Rows from block 2 of the text encoder, named by matrix and row number. Each number is 200 + 20 x the weight over its row's rms, rounded and kept within 0 to 999. All counts start at 0. After the name is the row's rms in percent of the matrix's.
# fc2: MLP down (text_encoder.blocks.2.mlp.fc2.weight, 256x768), inputs 728-767
fc2.9,099,202,165,205,217,223,178,207,187,205,201,219,202,224,190,203,201,200,216,170,218,189,208,203,202,186,241,218,212,198,197,220,228,220,192,195,213,189,227,223,174
fc2.10,094,179,220,195,229,184,217,184,215,213,179,199,222,224,207,164,199,239,217,201,200,183,215,196,237,204,163,198,154,202,218,215,195,171,214,194,189,201,197,202,194
fc2.11,109,177,233,218,201,242,245,183,234,211,224,146,190,206,203,200,186,197,207,202,261,167,169,207,214,183,196,204,180,211,196,222,185,217,235,209,200,214,196,183,207
fc2.12,099,174,232,196,218,217,185,206,171,218,222,185,210,193,192,217,228,181,167,207,166,176,228,235,218,190,176,226,158,178,197,199,202,193,166,218,180,213,198,206,197
fc2.13,098,256,217,226,174,195,189,193,187,222,217,224,194,176,180,188,214,224,186,227,166,208,231,187,228,164,226,231,182,177,210,233,187,222,175,184,190,209,198,176,218
fc2.14,091,158,195,189,150,174,212,231,211,225,172,206,186,178,169,236,173,225,213,184,189,218,191,224,186,208,198,204,191,201,213,162,218,201,208,180,187,224,165,193,203
fc2.15,096,188,231,174,190,216,242,186,214,247,204,232,225,141,173,235,200,193,183,195,178,173,202,171,223,209,194,193,201,182,188,182,240,200,214,203,178,213,167,175,218
fc2.16,113,208,195,185,170,222,247,223,217,211,193,199,200,144,227,170,178,213,163,225,171,207,192,232,208,197,185,184,180,195,213,194,206,220,195,185,186,223,181,222,228
fc2.17,098,201,205,204,187,202,198,212,218,202,204,212,190,219,169,173,180,201,265,236,203,185,199,197,216,238,182,209,180,206,237,193,190,212,193,196,244,224,219,191,209
fc2.18,105,207,225,186,178,198,218,208,169,218,190,216,185,230,236,194,195,244,182,175,209,217,222,194,179,181,185,210,171,160,207,211,189,223,220,174,179,151,200,207,204
fc2.19,099,197,196,182,217,169,204,173,205,194,214,194,238,212,223,204,176,232,185,221,198,217,225,225,207,214,193,208,183,210,184,212,224,231,211,220,169,191,193,166,177
fc2.20,107,223,185,189,210,212,194,191,223,193,185,190,249,199,209,220,179,191,209,166,172,187,203,168,210,197,192,186,201,195,184,213,206,230,198,211,232,204,180,224,172
fc2.21,092,196,218,189,243,164,174,169,163,212,210,206,208,224,193,235,215,216,200,201,193,196,216,195,199,175,198,215,235,182,193,237,189,193,182,187,169,192,195,231,211
fc2.22,094,186,184,202,224,196,181,191,212,219,207,164,212,233,209,222,224,187,182,177,232,206,194,186,206,166,203,237,224,203,173,236,194,196,199,167,201,155,202,229,217
fc2.23,089,221,198,214,229,195,193,189,198,194,175,194,206,208,221,196,166,186,222,183,200,214,184,203,175,211,192,197,183,194,177,232,190,225,208,217,197,227,219,206,187
fc2.24,098,193,178,197,176,165,172,226,227,160,194,175,225,185,179,197,231,188,168,192,192,222,195,198,166,190,205,225,210,197,184,208,162,219,224,215,200,198,162,227,186
fc2.25,095,167,187,183,221,212,182,155,189,191,152,204,172,183,188,185,178,194,184,220,212,168,190,209,203,173,197,220,205,199,181,222,190,174,195,184,197,150,194,203,178
fc2.26,096,167,198,197,190,187,230,187,188,193,203,216,181,197,200,238,181,179,191,180,190,202,224,175,204,169,210,191,189,228,188,179,199,213,186,187,206,218,187,207,208
fc2.27,102,204,187,195,142,170,180,194,211,200,207,234,208,260,175,180,193,186,214,207,203,185,195,211,218,177,210,194,201,208,236,176,218,201,200,177,202,192,177,209,191
fc2.28,099,255,217,226,209,198,228,193,214,207,236,220,220,197,213,232,180,186,203,211,200,179,186,209,219,188,156,210,214,204,204,198,206,182,179,205,212,212,203,225,204
fc2.29,097,172,208,181,212,187,214,216,224,169,201,191,227,150,170,209,182,181,217,204,201,189,197,165,189,186,185,208,170,232,192,213,198,199,196,220,245,189,210,200,188
fc2.30,096,179,215,161,200,193,198,182,220,200,181,195,234,187,178,209,236,158,205,187,196,189,211,191,228,190,169,205,228,185,173,169,211,205,198,195,197,201,210,215,201
fc2.31,094,200,185,193,194,228,199,200,155,197,221,241,195,235,213,218,209,193,244,230,194,194,206,225,200,177,199,185,208,207,203,192,212,224,194,221,201,199,181,235,190
fc2.32,108,183,219,190,200,195,221,200,219,197,222,198,220,240,222,193,238,223,223,214,220,193,200,164,166,171,230,212,212,208,195,238,197,161,171,194,198,186,179,190,206
fc2.33,105,228,202,190,197,208,200,179,179,205,201,211,211,220,200,205,192,205,201,180,229,181,176,233,201,200,204,213,187,229,209,193,178,183,190,212,223,253,212,210,191
fc2.34,104,249,199,169,204,200,170,170,215,167,200,219,199,263,201,189,220,212,235,193,199,207,204,220,208,176,220,196,200,230,193,239,176,214,181,180,208,209,171,176,170
fc2.35,100,195,179,204,192,242,234,183,213,216,220,190,177,200,220,227,219,174,211,209,211,187,233,158,187,158,206,205,219,185,205,219,197,190,198,228,202,167,205,234,208
fc2.36,100,184,216,189,169,175,196,215,168,186,201,238,190,218,206,173,182,173,209,199,192,213,182,197,213,190,223,168,212,245,188,211,173,161,193,235,203,236,222,196,212
fc2.37,102,219,195,213,212,224,186,222,193,210,205,190,168,210,161,185,228,257,225,238,183,198,234,233,189,218,215,192,168,169,179,184,184,235,183,192,222,235,215,222,191
fc2.38,097,205,181,203,181,196,217,185,177,217,177,204,186,211,200,192,175,211,190,244,185,215,197,230,182,208,174,197,169,211,234,190,177,202,199,177,208,225,211,188,190
fc2.39,094,190,186,227,187,187,195,205,182,183,168,209,221,177,214,185,221,200,211,181,188,189,160,217,195,242,215,198,250,248,214,183,194,202,194,231,205,165,229,180,175
fc2.40,091,242,183,192,215,192,181,202,215,218,184,171,182,245,181,220,181,190,209,168,244,214,200,219,237,175,214,170,189,216,196,206,191,197,202,163,231,180,231,232,209
fc2.41,094,218,221,216,161,216,180,224,198,223,164,177,170,207,201,216,226,221,203,223,180,220,202,189,200,216,231,203,220,203,216,179,198,190,221,150,217,202,184,205,187
fc2.42,091,221,229,202,211,213,210,236,189,207,157,187,226,177,192,178,218,248,206,181,175,237,201,197,168,225,217,207,198,195,215,184,213,229,218,200,232,194,182,197,190
fc2.43,102,207,189,207,180,201,235,187,186,171,209,162,222,191,184,182,239,191,180,195,214,214,183,186,180,223,181,211,206,200,199,210,188,186,222,201,186,182,193,185,209
fc2.44,097,176,220,180,212,215,206,194,212,185,165,220,179,191,236,176,207,208,158,193,191,184,216,215,191,198,200,205,186,210,162,174,202,204,208,205,164,218,195,219,207
fc2.45,096,223,208,191,206,204,228,210,212,205,226,223,195,177,196,161,200,186,180,210,206,221,186,233,225,203,194,208,176,219,208,173,233,200,167,237,185,204,218,214,229
fc2.46,108,181,234,184,191,178,208,182,219,186,181,210,228,183,206,196,168,213,220,186,218,181,203,224,212,192,186,206,200,223,218,211,184,205,221,221,230,220,158,197,229
fc2.47,096,179,167,222,230,198,220,184,208,178,235,174,228,204,196,209,176,158,188,177,198,158,214,182,172,184,192,212,218,212,212,196,185,230,161,174,181,170,195,199,186
fc2.48,106,162,195,193,187,208,194,191,198,233,179,212,163,206,202,169,229,197,179,199,205,191,211,207,211,183,231,191,209,239,192,192,234,176,186,209,185,206,176,230,213
fc2.49,100,222,195,183,208,219,195,200,167,204,169,185,188,251,189,197,197,228,197,156,210,172,221,194,203,175,218,200,175,182,159,230,204,215,206,153,186,198,214,211,220
fc2.50,103,213,228,206,226,200,178,174,148,236,215,186,183,196,228,184,173,187,197,184,189,203,183,204,205,216,194,218,163,250,224,181,219,184,215,192,219,208,178,195,248
fc2.51,096,186,203,188,160,209,181,185,226,201,230,239,206,199,209,183,211,236,212,196,215,220,221,211,173,215,197,191,166,172,206,238,209,184,209,193,199,175,184,215,199
fc2.52,101,186,189,194,195,177,182,181,215,200,199,218,217,221,219,200,209,236,220,190,186,203,220,220,205,200,206,208,146,174,214,213,217,221,229,190,187,223,171,204,171
fc2.53,107,205,215,216,176,196,174,218,248,201,208,224,208,201,191,214,167,190,213,208,206,222,178,199,185,231,182,179,192,185,216,176,181,188,194,212,174,207,189,203,200
fc2.54,101,224,199,227,198,173,213,163,216,208,189,194,179,238,216,220,215,220,213,204,226,233,175,234,222,227,221,204,240,171,201,160,212,190,203,187,211,196,184,226,182
fc2.55,103,188,208,232,193,167,183,215,184,218,197,187,192,246,186,170,222,239,150,245,210,175,203,194,178,256,217,220,173,178,207,147,216,224,186,219,215,176,164,177,190
fc2.56,103,218,201,208,204,169,232,164,210,190,165,217,160,198,200,182,167,204,204,196,190,212,184,208,245,228,190,197,188,228,220,155,199,195,224,197,212,193,187,199,214
fc2.57,098,206,204,196,215,197,208,206,227,209,232,228,217,235,183,225,219,202,203,203,208,214,214,187,173,191,206,220,176,141,212,226,227,206,178,198,180,234,213,207,182
fc2.58,103,176,198,174,245,196,213,157,184,207,194,181,231,183,238,199,196,242,204,193,180,194,211,176,224,173,208,205,193,195,206,206,210,225,185,232,220,218,202,180,205
fc2.59,112,199,191,222,219,190,196,173,196,193,193,188,222,207,229,182,184,211,224,181,214,188,176,193,247,208,192,208,191,217,195,195,192,200,217,206,219,196,160,188,194
fc2.60,092,176,188,230,191,186,230,167,176,210,234,169,174,166,186,189,225,175,182,208,185,201,189,206,179,202,221,203,145,186,202,216,210,245,240,189,215,195,202,189,198
fc2.61,109,182,201,207,195,175,189,213,224,196,215,202,209,185,195,172,223,189,172,163,172,192,196,160,183,217,220,188,208,212,194,230,226,179,228,220,231,201,219,202,207
fc2.62,100,183,191,179,232,206,163,185,179,182,220,202,224,197,217,221,222,199,172,192,215,196,187,195,197,230,202,240,220,238,212,175,206,190,221,185,187,203,188,194,199
fc2.63,102,170,202,216,187,211,168,216,179,147,197,206,216,217,167,218,192,237,248,175,211,243,172,223,209,186,208,175,230,186,198,214,216,194,247,205,180,162,187,187,208
fc2.64,098,169,215,233,209,210,216,217,198,217,173,217,158,192,202,174,236,219,170,208,167,196,227,211,182,224,193,233,223,184,201,174,195,220,192,175,181,177,213,210,193
fc2.65,098,193,215,218,176,210,217,189,222,195,220,234,210,224,191,220,193,219,217,207,189,237,207,207,223,216,199,205,162,216,217,196,194,230,175,218,211,222,188,197,188
fc2.66,097,229,169,202,214,220,183,207,163,213,213,129,197,211,203,170,196,212,212,187,208,215,220,197,217,183,226,180,207,191,173,232,198,208,196,183,216,140,231,210,193
fc2.67,114,234,155,195,176,162,152,176,187,188,184,159,187,219,198,218,197,192,211,174,184,201,200,215,210,174,180,215,177,212,167,210,202,198,209,199,219,156,191,190,198
fc2.68,096,194,236,184,213,200,214,218,190,208,226,191,169,171,196,225,211,192,186,224,226,226,180,168,215,228,203,233,223,212,225,171,202,215,213,216,203,192,175,213,205
fc2.69,102,198,219,196,221,176,170,223,178,227,220,199,187,202,184,198,205,223,155,204,210,206,207,208,195,187,181,202,182,215,200,178,177,186,210,145,186,196,225,168,215
fc2.70,100,218,232,143,223,201,215,238,220,163,258,213,200,180,195,226,224,219,196,186,195,207,221,191,203,189,181,191,199,202,181,185,216,193,190,192,153,226,204,204,199
fc2.71,108,219,171,214,192,199,220,213,219,188,210,185,208,191,210,186,168,192,222,202,185,186,196,224,234,206,218,226,212,229,189,186,194,170,191,211,195,238,192,191,183
fc2.72,105,148,191,192,191,198,184,178,201,191,209,171,214,195,232,206,220,231,177,228,228,203,165,215,188,194,184,227,217,167,209,215,165,197,178,221,204,154,196,226,226
fc2.73,097,228,176,207,199,245,213,178,203,161,182,151,167,215,218,170,197,205,177,184,187,179,227,197,181,196,212,180,213,192,200,231,177,167,167,229,191,200,184,187,210
fc2.74,103,201,225,221,221,222,193,233,171,228,221,201,198,190,224,170,248,209,206,184,201,194,226,175,202,222,214,236,171,189,164,195,201,231,206,170,208,252,198,193,215
fc2.75,106,234,239,215,180,186,240,178,178,220,170,196,216,220,192,177,187,216,215,179,202,221,202,227,219,225,199,222,222,229,195,167,192,171,210,222,218,230,179,221,183
fc2.76,097,174,186,223,225,243,166,209,162,212,218,203,224,208,210,212,225,224,177,167,200,212,217,163,172,200,217,202,195,242,179,189,204,215,204,193,199,178,210,234,190
fc2.77,096,175,234,209,215,186,238,191,191,160,202,186,217,168,206,205,200,222,197,213,230,224,193,208,217,191,165,210,205,194,176,156,233,194,239,226,223,203,186,192,208
fc2.78,096,187,223,188,186,188,203,179,165,190,173,182,165,183,197,202,184,174,162,211,209,214,217,197,210,238,187,211,199,223,209,173,210,198,226,228,238,172,199,191,192
fc2.79,093,206,193,217,186,220,174,224,173,173,197,223,211,206,223,207,164,192,184,187,169,180,187,169,211,179,203,190,229,194,240,170,185,218,185,193,189,178,199,237,209
fc2.80,102,207,217,204,190,185,167,198,176,209,204,210,192,222,185,212,217,220,215,169,194,181,236,215,177,188,224,209,197,203,163,193,222,218,199,199,187,184,157,202,218
fc2.81,099,192,194,232,190,202,176,228,205,193,191,188,182,214,223,223,202,161,200,198,159,185,174,162,210,211,200,198,201,204,215,211,198,192,197,225,184,219,221,207,190
fc2.82,103,233,178,233,202,206,209,208,199,199,217,213,186,234,182,162,221,206,213,224,183,218,225,230,194,174,193,179,212,217,168,235,206,195,183,175,208,203,248,219,204
fc2.83,100,233,194,190,194,173,197,178,211,164,208,180,224,231,190,189,211,190,204,202,219,231,207,209,218,220,201,222,205,191,209,179,233,226,224,177,243,253,173,195,200
fc2.84,100,226,193,231,184,218,208,214,173,213,189,227,166,175,187,184,186,187,172,177,183,186,213,245,245,182,180,179,186,196,216,241,201,193,224,221,183,183,247,212,178
fc2.85,102,185,203,210,173,183,196,223,240,173,194,171,198,148,203,194,193,198,226,196,199,223,190,159,172,179,174,216,207,220,181,156,211,217,237,238,186,212,199,207,210
fc2.86,093,204,213,165,196,166,208,170,150,178,148,237,176,173,230,206,157,237,160,178,211,187,216,192,207,224,210,195,144,193,214,167,178,215,220,226,170,215,168,187,215
fc2.87,098,210,215,174,186,197,160,211,236,214,185,208,202,205,209,226,202,238,217,211,222,195,178,206,198,177,199,157,196,241,209,174,167,196,217,163,192,230,208,182,198
fc2.88,111,156,241,223,164,185,220,211,219,231,188,212,204,158,208,210,157,246,199,213,221,244,201,212,216,219,205,203,176,182,246,185,172,218,208,185,175,221,200,168,205
fc2.89,094,168,201,166,207,225,179,188,241,231,216,185,185,194,202,232,162,159,221,211,243,193,197,177,175,216,211,178,199,194,192,155,203,210,172,234,205,232,230,217,209
fc2.90,101,194,233,188,172,177,183,202,197,210,207,210,213,183,197,210,186,199,175,174,217,202,221,170,200,218,218,181,199,185,194,181,180,196,189,177,196,191,187,217,195
fc2.91,099,210,210,202,167,189,213,222,196,183,215,209,171,209,168,174,179,182,217,212,168,178,204,202,194,171,185,199,238,186,241,218,212,176,168,213,223,193,222,232,181
fc2.92,104,181,186,187,214,232,192,198,200,195,164,199,180,208,178,180,217,185,190,199,179,171,214,190,170,193,206,206,175,211,199,200,195,170,164,201,192,180,177,213,214
fc2.93,106,219,181,186,196,192,176,177,163,214,207,217,207,207,190,199,172,171,196,198,186,217,209,210,219,181,214,166,206,235,197,230,210,193,163,197,211,183,204,185,206
fc2.94,102,219,210,185,241,174,186,208,216,215,226,222,203,199,233,208,227,183,172,195,198,219,211,180,168,218,228,209,230,190,191,195,199,201,166,200,186,186,193,219,190
fc2.95,101,226,211,166,168,204,236,223,192,194,170,201,191,231,189,189,212,167,219,166,192,182,201,237,163,201,196,225,238,181,209,233,229,187,230,206,173,191,185,215,198
fc2.96,094,154,161,221,213,236,220,201,214,185,175,211,196,196,180,218,195,217,204,212,207,209,209,239,225,187,173,187,215,167,196,225,215,234,174,178,166,157,188,174,194
fc2.97,100,178,201,180,195,218,173,155,189,227,210,205,211,238,168,239,181,197,192,186,206,207,204,181,152,218,236,210,197,200,195,165,195,199,201,148,173,178,192,167,191
fc2.98,105,167,218,172,215,190,172,195,198,195,227,226,250,172,205,218,204,175,202,217,211,181,191,169,224,211,194,202,207,187,212,208,175,187,184,162,193,229,235,176,199
fc2.99,100,171,209,214,201,194,176,204,217,216,233,196,224,224,211,213,182,209,230,205,200,211,198,163,177,166,179,201,207,179,176,239,207,217,200,164,215,215,188,206,233
fc2.100,110,181,216,187,199,212,189,218,209,213,218,224,198,226,182,199,174,207,221,190,202,201,207,189,190,191,205,237,174,174,177,201,196,210,198,197,198,203,180,196,213
fc2.101,098,147,206,195,186,176,167,184,186,226,161,212,232,216,223,220,179,246,223,210,202,212,192,210,153,196,229,201,203,257,213,188,208,191,222,174,180,193,181,206,203
fc2.102,099,198,213,204,231,172,171,183,175,208,197,194,213,209,214,193,223,167,192,175,225,195,203,197,216,193,201,234,186,180,203,222,219,207,222,164,220,173,184,208,204
fc2.103,106,173,215,230,182,190,191,187,194,207,184,197,206,246,195,206,224,216,182,195,198,233,188,209,194,239,215,200,224,196,201,235,224,207,199,201,218,187,169,200,193
fc2.104,101,198,181,193,181,210,172,187,185,215,216,207,216,232,208,214,205,199,216,181,206,235,192,190,181,190,191,208,218,178,208,223,220,197,208,192,194,173,235,236,153
fc2.105,107,172,219,176,197,224,200,214,223,213,220,221,249,182,199,213,189,226,225,161,246,215,190,183,215,191,219,202,187,188,167,208,181,211,209,194,184,224,171,194,219
fc2.106,098,225,170,180,164,177,202,186,197,213,206,190,226,203,212,223,212,200,197,173,227,217,200,194,214,182,203,185,170,171,162,192,199,217,227,185,202,205,219,225,178
fc2.107,110,175,195,196,179,167,212,184,207,176,192,188,178,189,207,187,204,173,180,203,221,238,180,219,197,203,180,223,193,181,209,170,232,193,224,226,184,212,196,186,163
fc2.108,100,185,208,207,218,194,200,191,213,194,199,201,218,187,210,200,212,191,176,188,205,177,197,201,182,168,197,201,197,218,188,233,189,205,179,216,195,183,188,181,207
fc2.109,098,221,167,226,213,163,194,201,213,195,230,190,149,188,188,222,183,138,199,182,170,203,190,170,204,172,192,220,216,217,179,180,190,208,182,247,250,192,240,212,203
fc2.110,109,197,173,216,184,194,164,188,194,219,179,172,165,211,142,209,210,181,200,214,193,243,202,192,190,196,236,200,209,219,235,173,216,182,177,200,210,193,174,200,182
fc2.111,097,256,198,196,205,203,225,216,196,196,220,173,217,202,212,217,194,197,201,225,171,176,187,204,235,205,217,208,189,192,186,192,179,192,169,229,201,212,186,190,193
fc2.112,099,184,214,182,226,190,199,184,243,197,197,191,234,231,182,208,203,211,218,189,211,164,189,201,223,187,185,212,166,190,211,218,187,201,231,169,199,197,188,166,213
fc2.113,094,210,209,183,212,213,209,222,233,189,186,181,201,183,213,205,236,212,191,199,226,187,202,205,158,169,215,187,225,199,171,224,207,205,212,188,169,202,194,193,215
fc2.114,099,167,190,204,220,207,178,207,135,182,208,195,175,162,183,204,172,206,196,167,158,209,212,180,207,197,176,204,196,201,242,165,182,221,237,224,227,201,165,175,211
fc2.115,090,180,231,204,235,203,180,236,180,198,222,224,197,220,173,195,210,154,187,207,207,198,205,197,203,223,238,213,226,214,189,206,182,193,222,209,153,227,189,183,222
fc2.116,095,180,215,199,203,177,226,201,175,214,175,236,172,237,192,190,213,237,224,212,205,210,214,199,181,191,184,190,174,171,218,157,225,173,217,174,204,217,207,181,227
fc2.117,093,211,183,166,206,227,213,226,221,231,171,179,251,210,169,213,174,214,216,149,238,195,227,177,209,181,204,189,188,193,187,204,194,215,194,204,239,218,224,204,218
fc2.118,095,176,218,197,196,223,184,180,198,181,216,209,210,219,224,187,178,221,179,190,229,221,186,201,216,230,196,190,211,227,217,143,180,187,227,216,188,205,205,206,204
fc2.119,096,234,224,235,152,182,223,210,190,226,206,238,188,204,173,168,179,203,185,188,202,254,192,212,210,201,210,185,232,178,222,197,204,212,220,176,227,208,199,211,216
fc2.120,100,194,216,177,259,215,217,211,141,197,213,188,216,193,222,209,206,234,198,215,232,176,219,195,202,195,198,195,168,211,183,206,206,230,211,145,171,205,177,189,198
fc2.121,100,169,195,217,211,230,180,184,202,170,217,201,203,175,208,215,215,197,171,212,230,191,186,205,216,195,180,177,200,180,202,168,211,210,176,153,209,183,213,197,172
fc2.122,096,205,159,199,178,168,184,176,230,206,206,233,171,242,204,196,175,232,221,206,214,242,199,206,171,232,222,200,220,209,175,182,188,182,203,190,188,229,178,219,204
fc2.123,099,239,222,206,197,171,182,170,240,199,244,237,214,213,210,237,191,197,224,162,206,228,183,203,167,221,196,212,236,216,217,195,194,207,207,224,202,195,189,227,183
fc2.124,097,181,212,203,193,235,217,151,196,185,175,233,224,189,208,193,167,168,209,197,215,219,178,224,205,198,204,226,214,204,219,144,219,179,218,209,193,224,182,192,167
fc2.125,097,201,183,222,236,206,177,206,186,206,213,201,203,187,187,185,200,207,190,184,186,177,173,173,214,210,210,222,201,192,199,233,201,206,206,188,207,188,209,226,168
fc2.126,102,201,211,231,222,236,231,197,217,184,176,175,191,208,187,199,211,203,201,209,190,203,191,189,221,205,191,217,213,190,185,189,212,180,201,216,211,228,170,175,207
fc2.127,101,181,224,189,210,217,186,235,164,243,222,188,192,179,191,166,241,220,179,227,166,216,217,216,209,228,217,176,227,147,187,219,227,209,165,211,203,174,243,217,190
fc2.128,112,211,212,160,230,199,189,203,222,205,188,215,228,190,187,235,191,204,193,195,206,225,227,213,169,176,210,199,203,174,167,219,209,223,200,178,193,180,189,188,187
fc2.129,097,167,197,196,192,166,168,230,203,195,207,208,205,168,215,212,178,204,211,162,189,198,206,197,171,219,168,211,229,162,223,188,197,245,208,225,196,215,184,194,225
fc2.130,099,161,199,199,217,189,201,182,225,181,162,153,230,194,179,208,202,230,253,210,172,208,177,168,220,186,181,188,212,206,197,172,237,189,228,218,201,193,208,171,205
fc2.131,106,186,206,175,221,212,174,194,214,151,190,190,235,214,206,207,198,230,208,161,184,171,175,193,232,178,183,204,174,213,173,202,178,203,193,230,200,202,168,163,184
fc2.132,102,175,249,190,217,174,185,190,228,166,201,217,183,219,193,212,195,178,228,159,204,180,188,186,179,207,216,203,199,177,217,148,185,226,213,214,189,169,210,201,213
fc2.133,098,188,209,184,194,217,189,198,204,184,188,174,234,200,214,210,169,178,203,197,242,173,225,208,177,173,223,179,191,169,182,239,184,179,181,175,202,202,209,179,196
fc2.134,096,196,197,212,197,235,187,199,178,226,157,205,194,172,167,163,210,191,227,225,205,220,240,214,193,195,158,214,203,185,216,223,203,199,198,170,222,178,188,211,180
fc2.135,097,159,214,200,172,179,174,163,242,190,169,222,171,211,193,174,156,200,200,217,244,238,198,206,189,211,174,172,189,191,206,176,205,202,261,204,243,192,164,212,188
fc2.136,096,203,214,231,195,174,187,173,191,197,166,204,196,222,188,197,208,231,223,218,219,213,208,201,209,227,235,154,194,191,199,216,192,216,248,149,210,244,168,226,180
fc2.137,100,212,199,189,219,181,197,236,232,192,174,208,231,228,206,168,184,198,243,190,213,194,195,176,202,228,205,205,198,149,170,178,210,189,230,181,179,221,153,194,196
fc2.138,098,184,181,176,165,182,212,196,197,211,240,223,191,224,193,184,175,228,171,195,217,184,218,201,214,205,233,184,175,191,189,193,166,244,209,215,178,204,195,191,195
fc2.139,102,219,201,218,210,183,198,214,230,194,196,158,229,184,218,198,176,177,246,203,202,216,177,165,196,219,232,214,203,216,183,238,216,208,199,222,202,203,185,209,218
fc2.140,103,196,226,202,236,226,231,209,181,231,212,212,199,197,225,234,227,221,172,204,168,182,225,178,198,212,217,183,178,214,184,168,213,197,210,196,185,219,215,202,190
fc2.141,104,214,184,208,227,173,194,190,217,178,182,181,184,181,177,172,207,167,194,227,205,218,211,205,197,216,203,194,205,190,215,198,220,183,195,213,230,205,208,195,173
fc2.142,095,174,208,195,186,213,188,215,194,175,174,212,211,181,185,193,203,191,198,228,207,161,211,181,194,215,189,190,207,161,186,179,202,202,224,193,210,199,183,221,230
fc2.143,106,204,175,164,184,212,183,225,221,202,228,189,204,177,186,170,198,183,225,183,224,205,230,200,186,177,216,190,216,198,164,209,237,201,204,206,192,181,191,205,180
fc2.144,097,199,183,214,191,183,224,211,213,235,229,171,185,217,214,180,190,235,210,187,201,210,214,196,190,194,190,211,209,177,199,195,188,153,209,188,214,139,198,206,210
fc2.145,091,189,221,179,188,173,220,199,157,230,192,220,208,187,187,205,202,208,187,206,178,190,184,212,228,178,216,204,182,232,174,215,170,201,181,198,198,231,184,214,210
fc2.146,102,185,173,224,173,195,178,185,202,194,192,178,183,225,196,203,237,202,193,199,181,206,185,166,192,227,208,212,196,222,244,141,225,192,194,218,179,193,155,169,178
fc2.147,099,186,238,214,205,162,199,208,207,235,198,209,245,222,199,189,202,210,160,214,234,211,212,204,209,191,218,226,175,165,189,214,205,224,191,195,180,224,164,209,208
fc2.148,097,179,219,191,214,190,177,230,182,175,208,181,189,149,206,199,188,202,191,222,222,194,189,203,199,203,207,206,235,226,196,171,194,198,216,213,183,190,191,190,225
fc2.149,097,207,195,203,207,173,172,184,221,247,197,233,206,190,182,207,202,165,218,215,179,210,194,214,209,199,206,158,214,213,192,203,223,222,215,167,224,233,177,208,221
fc2.150,095,166,221,165,213,184,217,190,186,204,165,215,219,196,195,193,185,203,200,199,208,178,223,207,174,205,168,195,234,213,191,203,219,199,174,171,181,192,211,185,184
fc2.151,103,221,211,220,211,177,211,186,203,189,220,201,238,220,206,212,172,195,174,232,191,188,188,154,208,191,181,233,189,196,222,209,191,220,180,196,180,196,208,195,211
fc2.152,106,175,207,162,180,238,183,203,196,191,181,177,167,154,187,196,220,194,215,164,202,177,183,170,169,197,213,179,211,162,185,202,196,218,177,209,198,200,179,211,196
fc2.153,094,225,198,204,192,194,226,206,220,193,199,195,175,171,199,211,183,240,180,194,186,217,190,229,213,236,186,195,210,165,224,187,205,217,180,189,186,171,192,186,176
fc2.154,087,213,208,193,221,220,196,164,211,193,216,161,204,191,224,212,198,188,207,208,198,208,233,179,176,168,177,205,187,236,212,234,211,199,167,178,207,198,221,216,176
fc2.155,103,239,187,227,238,199,210,190,182,206,196,187,201,215,219,207,228,224,190,203,170,173,183,197,198,199,191,200,195,211,208,190,202,225,170,183,193,219,173,191,213
fc2.156,101,165,180,227,197,201,184,200,198,232,210,192,174,216,167,195,246,157,204,229,215,212,214,196,192,189,188,191,205,182,182,224,207,176,181,203,177,193,225,222,199
fc2.157,094,222,248,198,178,179,243,235,213,195,178,214,180,166,216,170,190,178,199,228,186,216,184,225,196,232,189,172,213,175,227,178,161,217,174,199,179,224,230,194,201
fc2.158,096,206,208,208,189,210,170,222,181,165,226,180,217,207,200,200,184,152,168,186,232,199,218,182,184,177,224,211,206,180,208,213,198,225,196,181,218,181,183,213,216
fc2.159,095,234,194,209,200,208,198,224,219,224,171,206,221,249,201,204,225,180,169,175,200,214,192,187,195,216,187,189,169,184,211,220,219,163,190,179,189,199,182,222,214
fc2.160,089,192,179,226,205,190,221,183,178,219,183,174,153,177,176,230,180,157,218,215,192,185,164,228,209,186,198,204,174,194,195,221,192,196,173,191,235,205,201,214,216
fc2.161,110,202,217,214,168,179,185,219,218,233,154,184,175,208,174,186,224,195,236,202,171,232,201,206,182,222,190,202,262,213,173,213,200,195,221,186,223,163,197,204,175
fc2.162,101,205,180,190,189,178,189,238,184,188,209,206,185,186,202,196,194,185,221,184,198,225,205,191,204,180,190,203,193,211,224,230,209,182,177,194,195,186,190,219,200
fc2.163,101,207,194,184,165,203,198,199,188,165,192,220,224,197,222,198,193,229,216,183,192,173,212,155,217,173,213,200,181,219,209,198,208,218,205,187,171,174,185,203,216
fc2.164,101,204,232,193,215,195,196,160,192,204,176,208,205,222,217,163,210,198,208,199,210,154,191,199,186,226,212,161,191,262,243,184,197,200,205,187,189,192,219,204,208
fc2.165,103,228,210,211,201,201,215,206,173,208,200,226,188,241,199,212,192,205,230,209,181,182,222,189,199,178,194,192,177,214,236,197,214,197,230,181,193,219,172,183,222
fc2.166,102,211,198,194,225,212,200,211,191,171,227,167,157,224,192,211,199,174,158,225,199,190,195,206,188,181,192,200,175,219,184,201,189,205,221,185,210,150,216,218,214
fc2.167,105,210,174,173,222,217,209,184,148,215,202,185,182,166,218,173,230,212,178,185,199,206,175,168,222,191,198,182,156,174,172,194,172,214,177,234,178,219,228,190,189
fc2.168,104,208,223,181,228,218,227,198,242,169,186,217,237,203,182,225,231,187,164,204,180,194,184,204,187,213,175,207,234,157,202,212,196,196,175,200,193,198,211,229,194
fc2.169,102,230,221,212,234,191,189,208,185,172,211,187,232,183,206,219,173,196,206,202,209,211,175,185,182,214,228,174,215,209,175,204,200,196,176,203,203,223,204,190,199
fc2.170,102,235,186,232,222,205,232,211,174,218,237,228,187,210,239,195,170,153,213,205,212,177,187,175,243,188,232,196,217,179,195,198,209,210,169,218,241,189,246,204,162